Rows from block 8 of the denoiser of a small text-conditioned spectrogram diffusion model, named by matrix and row number. Rows with one number belong to one channel. Each number is 500 + 50 x the weight over its row's rms, rounded and kept within 0 to 999. All counts start at 0. Numbers have three digits each.
After each channel's rows are labels from the 100 clips, of 14976 (inputs lightly noised), where the channel reaches its highest value: "responds to" is what is common among them; "peak on" is the class under the peak. Only what is clearly more common there than usual is listed. The data: phrases spoken by 400 fixed synthetic voices.
# convs0: first 3x3 conv (model.decb.0.0.convs.0.weight, 192x384x3x3, each kernel summed), inputs 77-153
# convs1: second 3x3 conv (model.decb.0.0.convs.1.weight, 192x192x3x3, transposed, each kernel summed), outputs 96-191

convs0.46:539572466548553470492496553523461514486487505514395470542505497452574547518514465568563567546494499511491464452525510501463512451510549441533483435524439541458496529492556465451454566532522498471529434565521557555430512558456556576
convs1.46:459516523487544529501515349416509503510398546397506549527544508504437541533535426575571465541514495375483486487547537556577504595576450529490534461534448547471435509523455457472461523432505549473479486512466567536511424487477514512521490441534492518478457500452548510485515582488532550424
responds to: reverberation; child-like voice
peak on: /ɑ/

convs0.152:528476492462565460545473580525503412496454484531464477511452485474477581510479557489527461495487564486547436495498481472485559540512495499509570516579480529531528516510554456427582558446502488600527523541545435510531500524495521474
convs1.152:501624452484491525536538478544607573479430507533510582474457456507485507574531570559515507537486476515403484559493511537489501449471541522461436483593619471503528557480470565501497432553539501470554495432533455580521483545497371570570565525515524452500545499541575538586433460509440550569
responds to: /tʃ/; /dʒ/
peak on: /tʃ/

convs0.158:364526497591508490576515478494451506485499482456459529401467517499497429479478494475443483453477465425454525458543394453468469525441557499511504500461483390474416560460573482518406426481400514514450455501471514439423461454443468524
convs1.158:470393375530482473458451505457453490477522502530507517546533615459416560465565506469496499502538480495460494522462461501493503523539407561493532503507534519607474472543510554612392425424484366476503547571578504443613495473411446489542498411411532503537502356513479523425544546453448491465
responds to: /ʃ/
peak on: /f/

convs0.179:472491483522525481449547504498535467457545502494498555502484478459513546510416465466426471465448516406497507450507519534475551471531494492546510570449483441482407429493529511495558495489454514446511432512567519542491521407490510527
convs1.179:430454494531481549555537521477399376387457524536446502547544620481513540475541533526462459581556524488533463477456313454524454474511435484547429486520422491503496542481528509521437384468404389544518510495513604488502523463437582606465532459475517490507482514578458471412492512592515512486
responds to: mains hum; clipping
peak on: /t/; /k/

convs0.59:452474464558444550548514490479436454513423502460521401457537497453502456534423503445439490521383542563586537461485476441477503469570491436504476498439462563511554511504373495498690373525463518521511483512493501493499432461477536471
convs1.59:472566545396497474525495434456617398569514491495503540531494467477502332526484555564450526531559445438466510526511434542482536518422515513508510559487527535431483539503503468445512343519527506473510457457538565526424480577532527424488381487476525481489553560556508528499569398510504493539
responds to: /tʃ/; /ʃ/
peak on: /tʃ/; /ʃ/

convs0.120:526504521619486572419483472469452527460483500531512537508467556549513538508577528475488562466479540422514547525399515453491496496482478535549511426519476478484433460583580530539530486511468522475510400469533464602445563426529647506
convs1.120:498469476386446515515467530471468471541569536449533580531524457398415453429539536554566511478461452536549472434435311474499514426443530549511527452442486457457489493561484472478558496532565508476551431396532432453518510488491477530424446472475452498483493546458523517518609495322583456496
responds to: /b/
peak on: /b/

convs0.48:521494527465380592528552437474445582569517567430412556517535522545409457498406456474534521558549422526566578515542481447557506499557517468505555513416544506509556541395543521454520511516497515516477509532529411533526499546529483503
convs1.48:530559483493572448527545459552547554461506523459468545468521519539407500505444504508496498430520540532493511501528436572473471483563498573516523465460515613492420528486462520494510498519537530524483492516531591589535434447383535473437460523524484543456578520504451567482480509311524479533
responds to: muffled (low-pass)
peak on: /ə/

convs0.50:518501460481409500458456564410521452486472584537508436561523529469396413481366529563472538414539481532565524524536452496531437432539458489521506438444518538565581485504492544473593495517516424489452426428578594431447530519465561502
convs1.50:496493576614536503530552516451490491534491509454515400401480448455469504491435444521481500470465536500536578452432739526506503559535457486624594513524467537565567492451411536419477463581488518576513502499511504553526636493513458444518502540515476491468447485461482517521564443656489494522
responds to: /s/
peak on: /s/

convs0.116:418498499423406511519478470440522523501512545527534515449563568537495497511503543465498540530477489511477466541458544539496516531520469500486519495524507547494451456453620538446429547533528553546532492420541443525480486513481558502
convs1.116:519517413539556546593547475548516498420506578428602537511493473542493545505568530553445563577481576550535462469461481496512459495508594484538528476547540559453548441518545585491442557515465501475483431536476638512492490507546492534484480458478506474464440517549486590481533516370527573558
responds to: /k/; child-like voice
peak on: /k/

convs0.87:369528503507448505520399486563492491543505461570540449533505543512553409472482579524506478519570487411457483469468567509547491577445431527523456557521488462490480558563512452497527499504506504461516502449559517474523496536568384539
convs1.87:541441532464531506441458501479459442562507582523473445452528515497511427469477396453666444465402382556539497494486405506550486523462529470396516542433444586606567476468498456560469432518435513573452534570531536521551497425499472516554455534481496413463364450479472470493544462430547476465
responds to: /n/; /ə/; /ʃ/; text has "station"
peak on: /n/; /ə/

convs0.13:523524511483482460470449513495506532462506523568517523523487483488554525493513510520547492576574489476522508463506516521470494493487541534478472581560511447547461523503470508580496518500503513484476510452455497487336504538522514502
convs1.13:433461443465500366481539578533524491545463508545489493534483539452490507457434568366498550470505545572486499489511439576529568484509480517389464504494498481526464509400487540490469532449465513456488547552440476510475464501523486561471465579333573468471582510504596507530418527353523471467
responds to: /z/
peak on: /ɪ/

convs0.34:490502494519425468413476521525523539478429493609499408576506400503540360452380655532527388525500535509541422422499565505397520467527531463513450497484464495491536503535393511493547473495518479476409523593488434506521529479507544445
convs1.34:511476440470535486521367602495541544583523462487505503462480505465470532496457506440562442495389564536495475460527485503564479574514569444496516569539495511518373510379489494465505499473477507496477576469532456537564473516529547529485514526402564516503504483548529502494441519564434592504
responds to: /b/
peak on: /b/

convs0.163:423455467571528492560495481538499478450471482508490495474502546541459527513411365516517450408434466554527493515521470523467453565384553494465493511447511591493592498514424473479619468518562440555524447465445481474515378524452393437
convs1.163:516652477476456488541567431515491445489581462518536517540541392480519463514458439493416578564581450557510474463507630547457468487505494488513447517537483450509535426493491520548499484507501516464483545467494420519504423507425496436505455415416427535525481548591486466477522456540430484498
responds to: /tʃ/
peak on: /tʃ/

convs0.155:559501498578469499342545502489538462500496476493470520466503408534517394452463522477513485457526487502480514504491494460456537447465461383486473487428498514499521531486454464536464499556520478540368445485486487518641576485491565555
convs1.155:454501491441558458554428478559586468493510415516439537555459467450531617448535540559570434540484491495488525537534446508577528476500484619476341487440519472574465483460461607419561440452442480538534518461503458450410564508509468528448479471473456516513537463479542525532574499412451487493
responds to: /b/
peak on: /b/

convs0.190:526476474565447531471483538502477530487465527415534434528480479479461561478356505494529453538515455487558472456514473557477504479483501504452483444480508562545543453548536494402494480501514547511441481529545500467445507525444516526
convs1.190:481519445394490543443512566437471538501510589512546517428496436499474461563492496484524506463496569524552518478486738513512483479488517490531497561506423532445559488489487529374544511566536411506443499534471434528540484508434397556481532555524526528484466356462569558471412470545494522503
responds to: /k/
peak on: /k/

convs0.58:361506480591368511475572474468458490549467544477540547493541521467504443524430453501484552513457409512530433460524395539427520454541499590478545397557460496489584515281433481500518549562420398435453478577491459462489494442482514472
convs1.58:549543517305510504519523526538552527450515545483552511535515470603481481452497382451576537511610414532532509491495459546495505513500459543455529554465485445443512493486517458481490539479358478431505510469509541504513410471506549499546572544493516558465453571520451532476534503471508511479
responds to: /s/; child-like voice; /z/
peak on: /s/; /z/

convs0.187:549522501578450515381544511518531470464513487403478509454482373546530439490441495510531510430498488484467498515463500486467532457460485397487483520365504477480516530524431485513460536496480491507331415476507481511608630474545595477
convs1.187:530521521446486521529471503516475356550496397507480451466588454556496582477524545576497475438452519463563552416543490452610510530532485431501377477496493416499430457511563449422601493442437511399500524525533487499507532438522503581453467557531474574540468487658582421460452494421501509450
responds to: /b/
peak on: /ɪ/

convs0.96:482502514546513491519485559470491547512450522497389505505476500495514535523546537508578401531446522457545496529572513504534465561580478527457461545561550567542517430547602631425550549476487560445528545521497502516485521565505494578
convs1.96:447531535485521470509569604487506477492359539521501475478572487521440465494540434480557463424511500469422500559395496529474515489612497537596578527534545553507446453443521487408506496531540551477513454490510486471523519421522568541509567534491446495483558497563496539476472490516574566437
responds to: /ʃ/; /tʃ/
peak on: /ʃ/; /tʃ/

convs0.18:260499497540499511467526508490533515439516426537472575573483493439525369539479490495472489514476538565348507561410510623274528468503545542469517506522407496494478501438489535572387501516471491518588497446487467534565540472499512497
convs1.18:363475387480514487517460507501529392505502459436587554517499514475505592517526646582553485527548570458563534447432496517440504572548536490567471604532508487410446458502536481447514458516497501476540431486451579484526497509454489530468562510485500503486493465539528538407542401400468506469
responds to: /k/
peak on: /k/

convs0.162:609515463473539386459465501473457476423505416448451388471505349506403481465503531443502503447493410480439567463523509400515513478481485409505495578455500405461470556521466576431586501404470542564467484500545547544528487416552362489
convs1.162:554554475378457524402514463607513546488439419588465559486509432586530608482483461466567495441510492489530434532479479511412476532500378487504440514488442522466473529496509389536509469413585506536494544501601484519520502462499511546531478516438532529433481377463552456526478519529438535472
responds to: /k/; /s/; white noise; pink noise
peak on: /k/

convs0.72:612506480523518497433487475568505441441541439439518496508473515426597485568548466479447501452512540417364516524523396535506498491469538549492444430411475421465456346498397472463474458561439496532468480483489526502422498497496540495
convs1.72:477505537385399528367431419575428455423539479457499476479477478500521471540543518620469559450484517516515540528532544460449429487563564498555468475480498463451493434437498402474455460576450533535482436549425452510389433437412451403548486456558492402526493438495408503459555493496527386476
responds to: reverberation
peak on: /t/

convs0.35:537498530510485481552563462444563511483540468547568513478535623389478429466492517475387518538493503558581522497473509344510492563478405540482476645303518502563540521545462452552689469443527502536481542472576501489543556483500469524
convs1.35:534494457422460487470489547502496386526459517423508535591478452400562511461427506386505468476567444494463505581552529577455540470485408533531427546477540506474459576518513503404549492539558511454448419552489509517543496475509475367567463560508486502541581490491441477451539482532521513585
responds to: /tʃ/; deep voice; /dʒ/
peak on: /tʃ/

convs0.178:454567478442461492511395512552494521535576521566534531491476569434451578561550506552549509505547523519588539486513509583508552501483459542491482576513477498529452461598561525563451490485484511591534537565482494472344518546470469520
convs1.178:621461570385450542500489578495574486492451483511571557545422416485540479444489504443526443499506553546469577500408554491429477555407483518571478509457538519439422504476471562557515491511598542518542499522426476473460441496598512507521482607477556512466507509546440552417406580398514543498
responds to: /z/
peak on: /oʊ/; /u/

convs0.4:465504508473495506468473489477501453526492396541402496457481425529608482491429559509469505520507557447435549511513502479513508463529490502491434464507505464529510401484439558531493490457525485486373512525554436508370485530543503566
convs1.4:505481456424489491466344605570422473553516516471514526533494538506565440563450507562566428501407475584518423457515384461570469511558605529492550484444515547538487492607481468548607459563539469470473585570495547610512483412462623504604468483405543499461507448531509513483435494518548555449
responds to: /n/
peak on: /n/

convs0.37:512531490521541476507458476480513460450487464628534515445446472472460450467543428487464490560502428547449427534478498492501504527514488446486449542535427480528540490519561495425605477542599487518531503538347510504498527476541467398
convs1.37:551454478348448517528571441564502513541509538492454527461480502513515520498525489494566455472441474519489535501529685501511521529561488535445480533489573525463541521500524458599579561463447455445489509494513461504539538435440421493528522472538469541584437494470499513428409564609540478426
responds to: muffled (low-pass); /aʊ/
peak on: /oʊ/; /aʊ/